{
  "train_examples": 395000,
  "image_size": 32,
  "color_jitter": 0.1,
  "encoder_fused_qkv": true,
  "encoder_inner_norm": false,
  "encoder_width": 160,
  "decoder_activation": "silu",
  "decoder_block": "plain",
  "decoder_upsampling": "nearest_conv",
  "beta1": 0.95,
  "grad_clip": 5.0,
  "lr_schedule": "cosine",
  "weight_decay": 0.2
}
Rows from block 8 of the encoder of a small segmentation model, named by matrix and row number. Rows with one number belong to one neuron. Each number is 128 + 24 x the weight over its row's rms, rounded and kept within 0 to 255. All counts start at 0. Numbers have three digits each.
After each neuron's rows are labels from the 100 images, of 14848, where the neuron reaches its highest value: "strongest on" is what is common among them. Only what is clearly more common there than usual is listed. The data: pixel-art sprites of 400 made-up characters on tiled backdrops.
# fc1: MLP up (encoder.blocks.8.mlp.fc1.weight, 480x160), inputs 0-159
# fc2: MLP down (encoder.blocks.8.mlp.fc2.weight, 160x480, transposed), outputs 0-159

fc1.203:148132137127188124113116143141104115122132130143091125097152129139139130150147167122129112157091167163155169116135148123103132137170147123152127110138131181100158124128085125137083137156186124137167100109140109124183136149138149129174140136124116133130180127121124101161084120183162122140104100104097129115111121144130096125135130111093101148111140115102150150149099136103119182120148114181117121112137133104108131126116136137080143134188123120115117082130130106149130155068165134
fc2.203:151162149130088135197168122128147141137122155131132128151115153175102111076086135134149170133145121091111066129142129125146134156117101136117139151124108130168107164127150111131169106089074132107106150182103127137085105101140158125087096092133117148123103124132128152111162125089102105109144155163150119146141091123106161113118119144150173120117114135142120118113153120148122083107116143110151140152151127147168129178130125119161153122139135163143129157098157144120128116160093117
strongest on: teal; green

fc1.238:107153094172121124146147131117121117142128171157149091130120148162112153155106123165110137118148139116117155131110096147138165112149118158162114115133086134128136113139092070128102129061115149118149144127142185120087074111176134132130177105133127101097136132151109105131120120129104106098134134167153132093113085092145125131110125160143135160141171142125143120140132130100169137099103166113051130100171108120082134109103114132116150135140122139138153127142096084111126121121140143
fc2.238:135108130132149122111127135147115123126139085112158109149113161121143130170148097090110122133131118131188122154131140125128073132104161070166090124108121140113085155129154154180132130194152153148134150117117073119169131130130116114148154203116139171138137151098126144115140117134116140135109124114094132150126169159164167120130141154112136088120119126133154129112125152122138127150174095133114123131096126128151112122132083163132143162115128119129140151119189182121079124119110115
strongest on: red

fc1.180:110160155134133097126140131147163156090157143128147079109099135151108137156094147123136111124160176089085129159112154125145138129127078121128127141108108172174138088108144065144116150110148102161105154134128127117099113098129109110107153102152137163095128125144149105145108075153117115156117125143160167145110128141131138106118134144126064146104149126131144113137118145085166156131143138123062131123137109137112128155119156138108131113096117164096127133070096119119153151096144093
fc2.180:147124105113139133109131115153142195109131114133182116107115161121141125147084104122090138179131151128153165121114146162134073111126115111167130129129136174147107165103150129138144128136092123158131168113137152112141124100142124121146166154103116159073110143115146098125130106165133150116106098131167138146137108169138142092116153127102114088115121142116153117125099093098191123118129115107135151093098121124102146141109137157145108138094136109096110166109154196109103148083145148
strongest on: black

fc1.364:096139120120125137140122118116165154146125127128146141118096157150127167106139129173161136112097153148185133144128144128146130147079138120107108103119190122146134147135126143112055130125138120141099112158108122143123121136125095130084119129086163136113120152112096134126156162067138151139172155103117127136122120088148184082102136173123167113149104129084139118143105140152178123164132150133112159112140117083087157139124106110161130115082138161104109167120130136130127165103135127
fc2.364:131098130127138158103128144146110069106114104128134139135145107117129085169131098108099118146136116140106132152105126104125106116175124113162142131113101103103125137130152130154177136129098103149153150120136115085104124138148153109126115131136127118136121121155126177118153083149126112093086130119149132139099136144141093156122158067128093120125169140157112124113141144106035148118124126112152110174169141181122099104087120153136133144069114087128146099141136138091167093125116134
strongest on: black

fc1.140:122121143127163129092118104077135091096149150153078141099126133088162143135138110163141142166080134147139131140116119113100117141165123150127123115156093190115135138072114120108121119144157095138119112114101089106146117121157171115154117136102106159122170128138114142151124150178090101088083132120122127076173154107126120144113108109096120150125142097116156148174136095132161157095123122120113132097091094138163125112125145081119117142133095106139131082139139104121146127108144151
fc2.140:161149084136105123198099172145127168144131093080133107169131135158136138092138154090131118130158153111161121090157135173150121147094126128114149143109117095138106181168157140127134113123126154088130146149175118142122156151087108122115142109140113116139112146112126099122124125154162139159143104123127133152076097171083092131152117146134127107134174149155130106083126114145119086162159133163123142153168143119129113153136131171126133105134147155136128156089136126150113150146120142
strongest on: black

fc1.127:131140125128132137116121099056078133142115102104100142120143106103154164127131160148132121138126130120113158162147124116157110097149159169142140108101175129192138106136135147110126147143108146169120138113104142152107135147134123113115168114079156090144188168149130125131137122136161148089158155142153147100116128076096118128099108107127107145144166163137087118103143120094110153112151171173138128084149113090122153132100133118104131136140152118140126077115111108118110079121151123
fc2.127:157130129129122132129129111147119132147141118088097152101117119070114144077132138144142145094124103120124140101173088117089150135159118171063173125150159085120159147135140163089100145115140103117134088137153151144168136131099114137140063179138140158122113113096143127118117148138107109149146121130103137116144114135099084131152141078133149135106120153097145142141110140174108099130096103117176124124105180184123122149123142110143133111086149132104171136116114140125162124137112129
strongest on: teal

fc1.375:131114162131121124128103098116137143093120110148092142112088120103156167141123122166113133144102162133163144158112101142087119145151139084152085121107165138060183077119094131133134115130186107127160112161112147135129166141139092145153132129134129122133118158141153142121122109182128150155127095152125122122127153151146146131129140116082111133117129111110136144178114079117132105134133133159103127144136111154102155104143094108095135120163138154127116095095089115135126104060126176
fc2.375:162169129132131137139161134138136120156121182122166134155164126165131103105095152096171130101188119093071122119141121117174150137113098155090131136127114116165075200151152108143168129116065141097136167120128130138138101113112181145129124094120137169124121108120120127143106146076117097125130133134130131141135119104115130109123128143162136103108109118121143129093159153164113128115148136125153122129131162113139155162134161129163127122139120130127134157142158144140116152198100113
strongest on: teal; green

fc1.157:116120157122101118126095173094114151116147162117124111123110152119130168136139125159140142165072161115162157125141111131112125131096115115138139106104129094118133129122087131108101109122157098096138121099099123107178137126154127116139118129118104127135132140147156122113111122160110127172139109100081143108117155116099124138130141133049103171126136126149103126152141082094158097130130128157095124117103106096113105114145094109108118135186109165115122062086099114137149155057119143
fc2.157:169113122136147132140147103126109114146126139140152107138155107139113079125112163115132103129155085137079117137121125147155135116162148132110138121146134164138123201179179111153141120106091135137138171130153116145110141131098170179130149089148145145139137141127128140152141158112165133087141119148118123139134104165144141124177141102156159120116138098107155133089130205158142138132136135140156123129129136166124141165124142133139136127117126123141130183144170151151077124197105104
strongest on: red

fc1.102:144152162100162129122088116161134144150132159140101089114151140117078161146145186114122126128147140143129140145157134113089135159150110103180123131111159107091139149147125161156087108127127115155124079160111135138168119155100113122144116126114125133133142137145151114153139143113156146125140114105099134158076140169148119124134121171140128118132116115105138127138122129101131160147154148149071114100134122083088156153126130127094141141164145150118133136090123107183152131040099092
fc2.102:162133141143121119192144128142125119137094109130174157157116137187171105131108141145147153119151137091108141141127130159170157097111133171083143088121102170135116111126138094128149138109100129081136162142107107129103117094179165153140107111132144136125103123120083132106134098080114120129155119178119118128143105115104130100118134100116130121092140102160134142104148134131086068109114131136185154149153141163113131135125146140162122105120124125142137135123122127113068143185128145
strongest on: teal

fc1.335:133132135132125132112109124083149107092137147115072145108126125088170146121150106137153145154059143136176145153123129145114104161138128174129143086142112197126137124092116115114106123133168100137138119072115092134139100122155173106130151134102120164136171152119111126127126139181116160118082146101099112069162134116107122141121095123098136156118132098118149143152172123115166115133097112112103129091083110126137129118122148096114122119150095111145133110139145119087148146095141140
fc2.335:160140092140134130183111150145116160148135092112123085156148137161121124125130155105118124150163143111144115081143134138141145133112112108107150168095102071134096197153156128125115107136095153116116151181154123136103153157078099138092127092158136107110103117149134109124104120101147129105147093120150140154077107144113089128128143141169116104142126148143117100087102124153104107152163126154138142152174147122136131147144119175133139127102145161115129122084113102165110106166114118
strongest on: black

fc1.388:116149090166149141146119154121096131116136135116074105099161163084151098119142166105118124131094138148123150106156153126112112151171165129161119110165119157148156150152113126148136119124175109137153133118126116143157103182121138159157119136124099126128177121144097116132115183192161104152120119140101123124123147118102110151143113133099078128114141107116149157122103140127142176144127130182127132111139121144125159155145142161099136143174112128102143109111134116144092192091162153
fc2.388:143142172104130130106161123162180122129114134157160177148130098173075135110099087122141151146137106115130108149135116132164111128091097129111101151105121117113091119088133120133141116091062145135093123150128132121100147084123134075116145150148136164165117134120142129133134090088107148105157160140154133114128114145135159132119103101137197145148135145140087107124158114140099084096143115091102125159134113103132134135136144114159143112104158139159128149129145158129177084128097121
strongest on: large

fc1.433:113114170129091162135122130135122139092123122156104119137099121150141139140148145128134124099128113114138119180118148135132172151153115155131154145102114114121124131163132098131174114083077104100130154105111119100135129121123129141096080095128125094101115084110090112137155165131162131114087150132097135155121042112127104144135103137151172128125158112133104079126146118124133168172132139145118121126129118097098167078071130118101120125165129131195128086139108110138130123139140108
fc2.433:136102105128115116162134103118146136105099106118113126117168138067134080085144129167136122100112144123123126135122147147134132183166106107098169077155153147116140093129134189096161123162071136128151116128110093147118116135107143132115107208124167138140149110128137115132087145113089108119083109111131131102090173166147135131146120120122134084129124116136121138131154127161131088176131122113138161179110085140104135101151158157126128138157120125113138110136158121148137135128144115
strongest on: red

fc1.9:104152077157128138138130117108124114112169086123124127118131155143099121155117118101135113103121136090117150067102133210125134118167101176129130130147125146115136154114104117138137107074172084096105108158098162137128105156119150124130091118103120107106149123121082168125153165155128122135157140122151144114074094140109142109137149151096132128151171129076145121127075115135151136141126107107114129140121115150120095098099167142157123165130143151113134118081117099128122151159143118
fc2.9:118098127077117136093130122168121147129133141091144141156153127116124140133147115130124103135125138133133069150127122099159066106086132132126130108131138112127086085110148149130177130190085129164131119114130125096105158141089099105141132169105138121135128099103142092125136103133114139134071161139176146111142126112113128146126129137121161085135152129164108086110143151130149138092173089159123136125102120119135121142117104157127140142127174112150136128164119170066135091131145180
strongest on: black

fc1.181:148126149141152156122136127134116097101138148132067129070158127110147123149137166099109124175104137151133143099122148103106120172155146098163135086112119162086138123121091149135157123141159114153134113123134136116163108175154161124185131132138109150107139130122169100166089167190136109156089103108115122116136150120103121135173121096098107117112144099121142103131116117105121183120118128161103103090132119121127099138130137115097171143167133121111125077134126123138143116074135141
fc2.181:164168114140126110185148129127118166166126116121150111183129146163105114118117136133149141124172132099136100138143125155155140127123087168090130139151103105164110184142141098109110106101096148089126139161111102153095140096074132119121119119118141123156126118128085114122156081081143138090181128158097133141103100131098145106087130146162154157124097138113123130115138130140122092145139111148126168152123136087146156136150137139133134104159143180131124174096156115139124143145117096
strongest on: teal

fc1.139:138111125120131151082112126088113165165131118104090101178144123155191122130121169118134098164118117120117126149127125081150091110092130118149131154088164145163071118126146152122149132153096150136142105133149125127118139148083111115112180103089128082136159162165135150107120099121119184099150147143128132156146177094094140081084102113160092131135146120154108121132137133107128124112164137169128111072130082122121133132121107121119129124114127126146116108120140130125104109110134104
fc2.139:145150138142142133122142123147091100150148107113116126065093125111103197109174116114136175097139117125140156088133111140107168116140129160107148105148092137108132161144138132109115137083133146132157112108130153155177077119124126140108094184124123165145133096051118151156132129159102113130117135156125132140122090128138111100123138108107140151087121139113161130165147148145125104119074127097154139138124133184126120120101082118127145108105147123093166117090130160138146127130137122
strongest on: teal; green

fc1.105:134138128081128121156141140166100141150125139138203125154150131121113133128119134115111125071184098101113112156129123166133166080114139119113106141126134079154159137154156107157140116118108185116158156156156133129147128099092106164113112125153120099120114142132106127107146068101129126148170117153141122159107131137125131108121160132173108105118138143146077123100137124127101087128143132159159137160174126150108141137143158172145132129118142137072143183141126139162099110128115138
fc2.105:099132179176119128078124114113134112103109139160099138105093136105132128138122106140139130132115143129104172096119117091141117135136144147145117107142145166137128098126063146110134135162153084124103089119093152149119125104177096113136140177099131143121132118121181164130117174132107115150096132114101129107160174118155134153125131159092121134135100104100126131163104122094139164112077140090099122117076142117120110093126103064126109147123106104164128126112140157101137151127159128
strongest on: large

fc1.178:109152099149155089153115145130116140121118092113118111104146182149152138134144159135131122123092117144124153104158140122118128117154150138154139121140175143126153139169151113143076118128153131109143125101151130162137106144114144173174139136123093100149168151148072124097113140158167127158147109122082115132097113132117140112152144133099104141112122115080137149125104176099129150158139149183115129127126123103085175165113114162122123139174134154111135124111140118142109180059170125
fc2.178:117150183117102165086157135160178123115128181145141174139131098126071112116100080119138175162140146112132100153128115120168132143112111117113105127125100149138105132092107130130178134119099141126097111165109140109122133092151129106076129104115121161139110130114173129141149127115101105122117177149162133130139149130140136149136124132136159109142143135177096115141158098137094103100101115107120127148140124150168095123150156113158138117077131141136131123153118151132159085182082119
strongest on: teal

fc1.143:103153122156177136153125128101147119136146137105115093100098131142146155124105127162107145133134117110115131128128090139074149109153139140143106127145117149123131087167131110083132127087139104102126169129139152128137084134145127130145034102134141121075162118115116102113145127113134136098134156153124144127148113114139147126094140145149119099151170147160157129117121117172153145149071128108146094128125107135116145094094116111100130139173133133087160107183082095138141171165126103
fc2.143:133121134113071149097139134130128103134089113165140126136108145140116107116148147138132134106166133116095130153156126114132083127119085112134150158098177141121115111097147167165114154162176152151121143160096098163121139169149105151148107173115132097158162136116136170163133131135139189121143147074093138114137092132136125148154132130092102136127104121164098106144159149116118156124171136180091158099134138126156119142141117139193145159116125158155150136108104112129114099109135121
strongest on: black